Rows from block 7 of a small class-conditioned image flow-matching model, named by matrix and row number. Rows with one number belong to one channel. Each number is 500 + 50 x the weight over its row's rms, rounded and kept within 0 to 999. All counts start at 0. Numbers have three digits each. After the name is the row's rms in percent of the matrix's.
After each channel's rows are labels from the 100 images, of 14848 (inputs lightly noised), where the channel reaches its highest value: "responds to" is what is common among them. Only what is clearly more common there than usual is listed. The data: histories of elementary cellular automata, time running down.
# convs0: first 3x3 conv (model.decb.0.1.convs.0.weight, 128x128x3x3, standardized in use, each kernel summed), inputs 0-127
# convs1: second 3x3 conv (model.decb.0.1.convs.1.weight, 128x128x3x3, standardized in use, transposed, each kernel summed), outputs 0-127

convs0.126 127:507472497507375499490522535537527566515598442452428488479562519411474457388505540435503462531557532495511538487485460526486612552604491508496500481459546513500456521525578501533381464488485549511463455540470463568466562430499473511533506570416498514563348497517575546498545567540595498568461406514517534492480508461527480473466466557471465471437506310490476516572528547477529554492513
convs1.126 112:547524610474548467430427495540441560523496508532464600486452543594503512493587519490480520356539542490536475521449560562553543464463571521519471573489522485444567516482481543461552474495537476473489528531508570469450470612501479576435382452516483524471591485422503544573532475481405490513494591470578469552532446520434535513466555445553489571456586482487450499496443373513516489457409
responds to: 100 turns on; 001 turns on

convs0.58 084:430479466551512517543463578467518538511516535449514365412455430484398632609474523429390544477532528525571558526503414515475509478537515518500497549514491508453529590474421475504539551539436529528511542443434514523479442550554575463579571598466515489533533541526404463521570525440492426523512448516504556498599508506526527511505467455386528472477355459502557482510521514489478536491500
convs1.58 064:549593530500475508598475440553409536448491479500570497480444612495481488461539564529483525491350526451535491581560512551462386453474593541485518506502534587447469512529538527478429459527495505450418493613464488484442497449492457507475503503443522487470458474479558504505525407505499559495577419579553414487427460439474539485496509604514485511589566479455498508576446516564431548396482
responds to: 100 turns on

convs0.25 093:449497533521456482441580459476476397591433479488481473556508512459545519482455465531454576504473504503485407536499556472490524485529464495507561429429557450461482533568534573405527466427535381523602499534536566591456499534479579440624453577483446539620517485491461605442438550489545408475451507446531486465484504469522439550507578506532498488586550454466549473434507523584492522449453
convs1.25 121:563497517465477469464523557492516494430583517504458496506538425521423470423624493504509446535485577576597523523473503441450414399457566557519475539517501519574483416384426524440474469545475511421498432429487506414482450427637386440437418452486497450518482509524535484551504474511483444507540563452440500583525443544497465487526543473463469541474454480536445565509420462555536531492563
responds to: 101 turns on; 110 turns on; 011 turns on; 111 turns on

convs0.0 102:499537491546432517469568439502490554490518439464495460457526500459451452559527532502551549534530536490529572550470432464450574504447498471505412548566520497529551455464404481555412517550463563511526514535442466569503495433647542541509492516489416546535537505483518515448599491456541532550489657606488392479430489485517486398449451517424510563465455426522547503564530528499504456640502
convs1.0 103:511473587498482499629563447482495481496428531492575504569458500577504500439500476430442486465442475486516583503510456451474484575570477475457522495426486537529497559514461566573572578404468426523449553505493507524518491539449512471519553591564563531479609469504492418535473446518456521435540399459601419508412544567475435530450498586509477429583452532481505523581401541523471526420527
responds to: 100 turns on; rule: rule 210

convs0.85 087:447572531460506536495523563481463545470521576424430585524500503524545475494496460514432543548447525559526503509565478385560614519518560475522516545572502533499493404530499455520590553517424518502485516504522471395477543462505500506490427501530473455460475522479381556476456488478497592523574564595551429451516499452556440520511542463416415491456682522534450462481578473424430511537499
convs1.85 087:484485488437529527512506445446462517390446577465575452518459492521380529502466486499442471528549511557411508535479490525556534430489451554536521504529515462550436532488463563559538526477566570512540490477550702541461524464429503481503522560535491437611467534509516505548494595599447485420462503467552583475497576497499416416487420501473418462541467551488596486520514488522599451476482
responds to: 010 turns on; 011 turns on; 111 turns on

convs0.88 106:463541555562513472521491524516498537488503503519489484480469406482491434466539481424502471454468512597534482507501484498580489615457549497380430458516446481589535618521445448494538472403368470507559461439640499420565539373478509463512545438486566509556525572556440503441492440457548461530477502494430485564501517461530468438522538558503589525443453540603522456521473443549539517492499
convs1.88 089:523553468527440521448534489456488511560535529538474421465490473572496521421538584540566587516529551439543586516525534455442539452497439547554524506481467450453428488487526408576410514554582495530519439568440447513361542533497476428452541511461533499529475521581505387402515522581534534514476453628583436471457507518461527542449457571435417483541523463485410552497506533570541479503526
responds to: 000 turns on

convs0.98 096:455514535460505496409502528438520494470455481529593629409618468562511537512455551535452503450512509485458544507458538483502501500533450512469541539478534497467467490519551529557464468570454484490449370551493508518489521460500585544487446546412632557525468552482600496547551478487384492480488530578625461464478515550638361479548524509475530473471486533569514517510502438483494419545545
convs1.98 099:458484475522533513576562497557555482400482426475494482419532547590467474526431464558408543454559501517457579461570462459475542486463506487491561543534504430564506485591493578495510554524424534500523525469454469541513566454515515373518585450441521517584506539579393529486448503471505491470484462520377538552484552486480501449558456469558544395540450468363615509470549516459458473510548
responds to: rule: rule 145

convs0.82 098:490451515525565503541429422463463477469585503474535390527541525489499555536524473412508508386461545502514546479488475416498489489547575533537478524490516545476483515520561497497508542405434489477471486507497503517547435460480572547486569478518599483478493424588614490507506451458368494461549489431562454546493511512490549586580543533387543389569391569537487547475438401511561572482527
convs1.82 095:464481480533504469513556527506519460468448360464477545574541529472438506501453566450518493523567510517470537529526581593413546473521474456463479499453459424528535503455474458420530448505444453509521472455545429526622587517577528534577534567461419508626464478507440497442525527351544471563476546448506580442573538490542507483520497478554446540503378470437469424485591470459484497481452
responds to: 011 turns on; 001 turns on

convs0.59 095:557511562503507535511421547557545549518449470493625515498480471470482436495511550451536463471437479504466493441529449562507481450466553483487462605511483482484564593479514482399594461433478427561483514608469548497492364464481517456466623480485570477514480558523525554501593470481414481476557526483427501509490514422496560464524501475438586515469441447518554496411457518604463634468554
convs1.59 094:503609502479446553614477454468439444565530517552543539453478501511485530556447554487505507571466520390480588531533590550465423507347600584502590495557474479432532491534482491456353522493533498554527470544472491517450528525462438541540564471538446497547553438504520526523604413518562505571466451544494501483586428514523476512564517509533500522518555579441526599511513549465516507486489
responds to: 001 turns on

convs0.52 094:537455560467622552462474487514477542515496442508560595498444540487498455483433488455492423500534554467424481467489462558565549443505536457530522584461463462464541479554577471410521470507432527502533425491444488490541533381482486492513547556461639492499503580529600485554547419566486550458593473458584431448477489574547443470494472502467478598443422447451525541451481476612476573469476
convs1.52 094:498549457506487480535556566472481458489528487538564501514455501472469504563493516535591490673477541506529503552569529476483544560460580471423508569512517493421481472488494465509439586504451491473528492495556387529509397585508492445533521492515466483517526465508414574525491522512559527611473541471433578465521469520513415579586603477542518461496522588516439578442570558408647511524506
responds to: 001 turns on

convs0.117 097:464466565544583506523426495543431508542574535531547493489553596513510522549454463530505464497497531422497510451443462513629506491509552523528480500506517477470501463497485477453600508475429443555448492498540517466469534416496530486582550571532456489512553519517500502409551378479499526499484493521414493728497455509499491439478494498580608555521344480487501486596487520458483577508501
convs1.117 079:474445453568347515478544507396576453569440548515537457534518500422558512544567490458456565615490483514522483501529510483418492495521490547519495502473488503476536524552498469519428511521510525480537540498495480596558466452522423481520604510503495510513502475549534370479489517497556542479519423451535603480395518486497569504473611576404516451545558577508492597519465558515378514573575
responds to: 001 turns on; rule: rule 167

convs0.66 092:503563496508464500460557542485482608553551498443558471507551534457524578552513493446556454511562452583469580473548435501443524508518475548483560532496518482468479502547493484459406468471515535430510492493458444513424575487570468449501470469548539541517575440439617460519628486511504617500531502498516540429601499515522455447424386441350552469456386510490528498515505504535415459569476
convs1.66 088:551544652407573444469474432556492470527551592510390477449534506601457529432509453457515503458530422463584464493514538470546506547502424541474472532522454498563484544478552515427548433484484403533471450492467522491489611564531528531503459527475585515439430496486486517529369460447442519427575509573573440553437563439475504467478473514482443504535467436522475458503517448513575524554431
responds to: 110 turns on

convs0.71 086:520520509542514528516522485553560484503444465540543474532452468514474604596468498549563556456550482441575564550580449459445546598517535521432469577516438522469497464459456506471517545517402509521558499535455442613470413486597510507511505511475477538560568512479478459491545504475486479549425631526547474460515444574557556427449511441413589565558377509495480458502463524476438432620498
convs1.71 082:420503485548533428531542512549527517520430483517468462529504559437536473485496512443460558424538502416506507463488438474584528462621398465495470518498494589522467472520548557535473483507467550486475551543462501478497499456439518444500531540533510531394513567515544590388458456486459609501538460673538446504477489368473474537464426520494492456511570409467576415580468514504533475409458
responds to: rule: rule 225

convs0.21 088:529499486541467416559590610581509495554474477507442534499528578512462609533529420427478473493467489445483565546472388431494560496496396544455506457528491473440585571456450429518477517561434514534571537467518509506446523592507510496504427466534508550564557508480428445481537504516510471456528552480378506495604480492510573467484445444465527623482430423504470497463476590569512420442511
convs1.21 078:510495526472496537451449440536445516552449467453467492507498464465610484492438503495433542527488431429497573471596500434549507498552426508497452506480465568482473485536457463538538555511555499378445596492464450427489518458477513441554579484545553495532558483511448439482518488443484529438460472520401417543482519455582464518491588611620545482472592492396534568620540437465476505398516
responds to: 101 turns on; rule: rule 181

convs0.119 100:409474500413518472529501509437444540464582602612559468522504435536498638577470589540495408483449563497551470510574533483504475503511499504530473509480535520428431624448497462477442508425532503455449493493509457517517538514406521522504487553591504501477513460524444434557513500440521389505432429507541496658462455459615556513521498460477595510541487538490497470528495449490456444474544
convs1.119 092:610487497567530536514532584441494521430437496408510457532513499444451413517476441486474517546632529553328506535479418506478463501531484530456537410410528443519403484476491504509568457476441523522581505476509569538616484403444457552542513499545432558553488497525449531560418507561482527464531502470453516468482601525517526539582555480436493478568465473520517402443512552527485488526484
responds to: 100 turns on

convs0.27 118:553522507468481478445555505462538392515516440498391461569493553471548463459491506473537414423434465497501447481488500541493488375551400480486484433462516490511558659494492503444572456521648529528559524589557522463422541555505530451513407418479540523605502509482509483460555498476535440493573387456434493452524486493458510495454549546567469591528478474457444498432534486544528502468488
convs1.27 088:531499471418437524532464548549462547436591557482568493484480502573518533533580396511462524585540463493493537553536513441427470562431512549575474505520527489517530585492473519572484548486414522486517555464528446415477463363513411455444571521477562500547506532493469552591509447548517525523491506446512445559490548553501389473524527528460529438505376561472491559616380485485526471552565
responds to: large cells; 110 turns on; 011 turns on; 101 turns on

convs0.23 086:546481620511585540546490482444443507562501484530523497456517545596473456496485489605483441471471491491501440462522490573483506490437470488455514506485504466382507602493570444472606479494512528497473374467552444492527491448459499435567474593446537483520587519487479549592544505494455500511539541434526503365472499541557539426511424529523459667461406511508539461501449486565530518515415
convs1.23 101:462535391471341481534547501486536449462579517525573446492504507406520520609457432512497499626435534454479540540609540413424433516497461519533451536524484529556446519535542483537418571483438532483510516494482434500535457490491463464460424535511541523540438508495466463456476495569539489500435475580443492464421518483515446555605522573488533448540474586492533551522455566445628494485552
responds to: rule: rule 167

convs0.22 105:566565512467475456533578524544510450535403467542465528564559513539472502442463516537492422514481590460381495451440620494552469336528474496539471454502551478480532591507471461517427497521468513448590577584619530571559506469467441506569446514506497591562522534520563525512460473523492575445542455460429499451457485493527462519478480535554457534500469352456513503439489558448462511520497
convs1.22 120:506461533534566524475482494525496567514521467526523502478537455465520542495527499471478565488491429454577482411456418421559549608545383522453380538465467552559485377525446451559495471568501577466456485404475458455384545478449481349437517475485542477317526528540548444474523576465520486545485566529426508547517477472486514485512537486515549512442534481440478526490469446524519538490533
responds to: large cells; 000 turns on

convs0.67 094:455497484547538482539419535476516564549540514442474490409468486563465533570515482491539505518656510505511559505477419400539563539584513577480560562509425464548584343484426489485499509514480487493560592409513552528508456467509498483505533508490505465531548496491513528504544454536480545523502479490457546452618462469472468443490474467464661524513400414506502473420479494526379557550503
convs1.67 087:497545503464475483484483508486536439447562581545482515586479514475562531521547562515418547560456575451593513469470562559475403496443581508492414526509577549451497498488507468433498532433603468514474408520564513490552565544491460608511515541509491476485576431408569537456513461598466524501482492398546491506501507478403469549494598511545460572478560556395415556508416487464485491400484
responds to: 100 turns on; rule: rule 181

convs0.77 098:541559494541444491494460514488543571554514478457611560410533497451474454603510516489530478544531541489555508504514510491429480539494466546492532423643461504534484465499460490492468466488497525587471451517523424529485509452568502500520506553417493458519409482456532523456560504541537526528477548502428685529691483452511520406514430548429534580493401480493511467534530521476536518398504
convs1.77 093:479427557514495428491451457510453537555542470510457511480451523544514481474491415571491450447483470558482490466506574466454461478468486529517482500473519511562426561520560569574510562482517499539517548559496598494478529493362444557473513464495556449509543525495480484545423477530442470452496423540600366590345563497429582537519446578552541436602511523482473516495405471530494466378512
responds to: 100 turns on; rule: rule 181

convs0.29 084:513496570491472561526443570528476488488447457494451539422540599581519468553462547478564489537499503406488491477537491528510597476588528582519462419532468532558587583459519480538512414533445478579532506547487478651449491518557505551589463473438570529476603473484541490530552470523435450472449497522461504439496423539453590472468431537447486551543412530470448397473409479430548499492461
convs1.29 097:467520473514448524515530473485486578519496545463489515443536530476542497509451473526488567492419438432468593494565539444457529504477341567480477555521445489484540452574516482634478567535445573451447587467392378454478551418413477406464525523509518433553480457491431429461528485447481513511493440593490414541454518482560524486534546491454586436493495532435529512486529516504388447464478
responds to: 011 turns on; 111 turns on; rule: rule 169; rule: rule 154

convs0.6 097:537484514566518499515516418492451549475546441597467415515499554424491463484551435569560403487591431508467494427435434590575522654480522492455461467505525441430486541517484497458431466462506465527494511511496527513503446496498572449488460453488532551489550412506475593506551370478545513520510549427562492532468535516374511456469477465480479443487413525568481507560496593587556562486571
convs1.6 076:464559453464411535335513570509510393478513423514495487525528433445539522579495506508486507474389451515537448608469506450430455515535400465586563543499516585531488528523470494492473505473523424419517501472560504516647622479516479476554458491459493436546404540518484461525479559482458472443465514471478476465478539567574528500536496520420449450521504528562482558578512420525559494525569
responds to: large cells; 001 turns on

convs0.15 103:568537502500463524504515524461516543432502411532657471458537534519481503594504506489540467484460524488525536412443426452498511568560555505620492530555528438460559494480617490494485526490449560490430458671505467556491499378473521554489513534531534522485420454521620542433547439557518453510484552529512549519446504546541514519506506542436574410535397506459499516535454520475506489488397
convs1.15 085:479466563439563465493543454610434526463443375467506511499549491465502575471506475547536433417476435500559546586487499493508577506490356466460498532431526509519482407501464460502536471443400490462532550509545477464516603467463542438474535411493521534505498603520434416563392605466474526495533559583508546552436520532469537483510445478547479516487428409479463492461573445533462472494570
responds to: 001 turns on; 100 turns on

convs0.47 094:459518518503462454523456476524455563548512536488560508487429391529455584527512489496547639466498511491518483570569477505493407468488550528509538511569472471528521483475447461644501617508473567503466507522508482506472513508459545531521507593525449409370490483547406477521483601453516507501457544506574539491527504610506477604550533442450538513577554570455496522443449360423510449512490
convs1.47 108:517487464472553570520476455448493566460451523464574389476510481464464461503406505624463531545548447498392499442550497493542493564478375535524474491489529373511462535542577501548464526414486529543526456479520559525522570402475529407517499556511578417543489505465542451447435544574526429466533494569479469525397636469537484459517514571486503458434465454485508484593576558507488500494499
responds to: 011 turns on; 000 turns on; 100 turns on

convs0.12 104:491521472600528499521449484484549541543502496470565485522438409483430469557523492490496538482526489591439505358524453408450480460522514456519527482466481476529543534502455527516564545490476578578481547533455488531541478542497467541480573566430524500520478473438685340510482421534504542476520509553554491539514462496458540536554577435421552457472464670561474547467459483553472500504465
convs1.12 077:544492533532574525450529475581417470514501505529514516436529543477577485491456537554490442488497529441574536530487516629552571474541553482430461474565541500512530486488504475468528476412507415456541511424559503510505564551580518513537482514508480446540492512424496584444579514405536477487450580392486558504625452493434500521440548503683473565491554379446474472554529486505439551483534
responds to: 001 turns on; large cells

convs0.121 102:491511551476480503476473522447464464474448480588525532432536534587547552588414534509402502505451442443401512569479578482562557491449473491479484391439554381414405551491569504424532440549597417542526468465520493478430422535491500498522446446477560522519565583443557506496602548519465432501570483486528492492523502488494553543448457494565545563558484545488489425511508451558427422491459
convs1.121 117:461484555516438495458553536527483517493569491461464476494545538445453495460456512472570530489451488590582519526415476445449387555536554534512551455541485515635470497559417490547441447608515534533508515509487451545478586509612436535435431505516486481539420477466567508456534430462571479525492496588525615468482452502496432359504461487406464431516547445464479456448478453508558490595495
responds to: large cells; 111 turns on; 110 turns on; 011 turns on

convs0.48 087:434562495444526520475511488433495440481529514472416496520416366489563425520510445442547426499449498488473429491436499570584535447498473475550407537450487575575576568563545496556502544455564472489507564482495550404582572523582570422438569461537563435516468468497457458443415459486541449503584471488448455451502524462472501548565464472509384455468567485522525430542529443481453534509554
convs1.48 105:579497461483477489540480550408527588444548577467573507534468575508508548556542511527416581505535570547550574578594477522361599439482607583492480428493479397504591514490491526474560487474435541576526545518560477484567496469540460577495578546438563544485531546528470490519545543528585525583512538492520562550558436519503507412492519480402544468509479491479483477506455524518418474530485
responds to: 111 turns on

convs0.94 097:511464579623528467535412469476425443536609429452489559544524537543490465517578461570496484522492549510538483536405454459575600456528532515528476463489578452542521521496522505480617511507424538444514508467484461456528560415564550428453470486514545489510490498486545452523498381509541451477495477517484435625477563477510455463494466530426583506508341461555522514579446566535498529421519
convs1.94 088:488551478433461474456453518497542450413478574513451512578456477446489591539509549478575465557478564486485534563443528501462447459539562476491494481575461537469484512425455463412485521502550487612533410569523579584484477618543557546600471527509430507576527484461462518464568552573548569539488504422542599428592460553518516632521517507525450539450537489489436484469538533476522465587459
responds to: 000 turns on; 100 turns on

convs0.2 123:490460496544497556522398416421490570432513412450479548432508500471462426474603511568577443513482449585545531481507397408470535563468495513451500561532420511558560354541508552501545574508455490533479595513525582525566518528561433504462518477552465428467438410479402520463463480455477514487501507513512529482423535480474462456469455510425574500467573592546550551551498525529548477517444
convs1.2 101:481566573503495523477403490492525423488481501530427521584511552478447500500537570493497490508566559411437506486457560608524445486479523521572399508585565458483574542497524486500422549539576547408444430503530561509469442484510471568495466503497457460420478409370482517484534422540453525428527536567468486545619451523431594482523492479560485607470613498511478517499498528537461489475418
responds to: 111 turns on

convs0.7 098:539485516497465493507504424485496538438503450520461486500509525464471389381545478505536437484422523496516496494471481596464503578532519528504456534490563411571475399535511488472460532526444422554493482486549510522564597468501515484502517547561438500479429575510556738440493483504502505493522535534461508436370586419534436428508500553500500434511491441515526557515512552488526618472513
convs1.7 085:505450514569454511388474589467478453513505542584549494506498489480486495542514407533526444530585475497514495458443402438426465473512466492547530571500550597523460447450392521564484472530529531428505565466556512462496401507526491458461449480520510496394534505560431505572455555571438574523465527373493463554510534552435589567404398496569489523513470583439525504467485529533591457533527
responds to: 000 turns on; large cells; 100 turns on

convs0.125 085:458557506479600519495483553447466561508538512593495457502549576516497500564457493491524423611449495446401474452500502423476530435515474473571452556486454502509535426468535580442562525477459484505478533476519503409535583543508489479563563571512547584400595440458546471370569524598426569488481548469504552532477453508391581464504464479434493480464432549497476576535480459587473530510488
convs1.125 092:442544525501583510556567421485535558570505434554501435432437533476596574620424480600573511490533526479498544502535524564499611479486515457470485550445589441450527504549589495523529518467487623497549480464476538545473547541465577438558590518483482486554516584528456541535570525432583488473494479531545481518509488413459428535466503478628553485511563448462502491564537490448462484568542
responds to: 100 turns on; 001 turns on

convs0.116 095:520452469605437501506430495535578624572532501485584485438562448459443607592579482456475487484528538447520486478490487521467490565590469599447444534484465539468473472495519549501394498587499523558417479534505477554524486411509516518514561559452438495521404556489531493430561536454465528469488497541473543504562509490618586449490518568438613511502381519468489453467504547543479516453544
convs1.116 089:524454590441443484463477443490394488480582424482429556478530561496491485446542483499517490360373535544529562506517553477457492403449546514493499473506567425533582544530470539470404476505472448429513516471477505504487465552441475572512467478561460507497460504506464489538501528409512516567540490495498462639419534500493556471493426467571484525496597599440497576541426417474525400440537
responds to: 110 turns on; 011 turns on; rule: rule 220

convs0.54 110:556547509458501495374446515522508463532555476535457372511458542551461512597481560444467396554469471544503468422609468550546451507532487456407482462484553484392467473450514536454476480547475535487603519526525483485429513526523464519559573550474563608540584501437596557512497401499492583526571426506488466429508458496469609434469511474488517484461477444589480474517541491541442528465562
convs1.54 081:536491556479412596531519629459464477400537539432486480507452470491411463438539445472460504444524492468421484572516432511515480471397581549505506422524566504562559553497398523439537429458504424501513460441577507512561375472510439506539434459492468507495457479596371532547476556540539501512431513417550552472495504502536471489557472492433398516490553588538528530541463515531522516475544
responds to: 101 turns on; 111 turns on; 110 turns on; 011 turns on

convs0.50 096:506570507484411398479542510462575490459590545517471461427559528444551542474472502377461464531547519478405550505478495495485496568549536527457518465501583607396445461423566509518441490429401500507478488511542472486528586536425498464479586470495599560480449490579588543494455545502496516516448396460533438453533521469546502554563435562496513491444514564605433541530510480519476438434460
convs1.50 104:477463569559618542499532484525500563486370390486458559565453515557443565484495513526520569483483552544546473516487454568451600508543484514475502575453518417548528528510555510537614553501526508479526497472481532577451487526521519479536521558532419461537488510477474456442457496471511493440531622606495592529575455455461556406468483427503469516483502397447559505460488448580482637500461
responds to: 000 turns on; rule: rule 131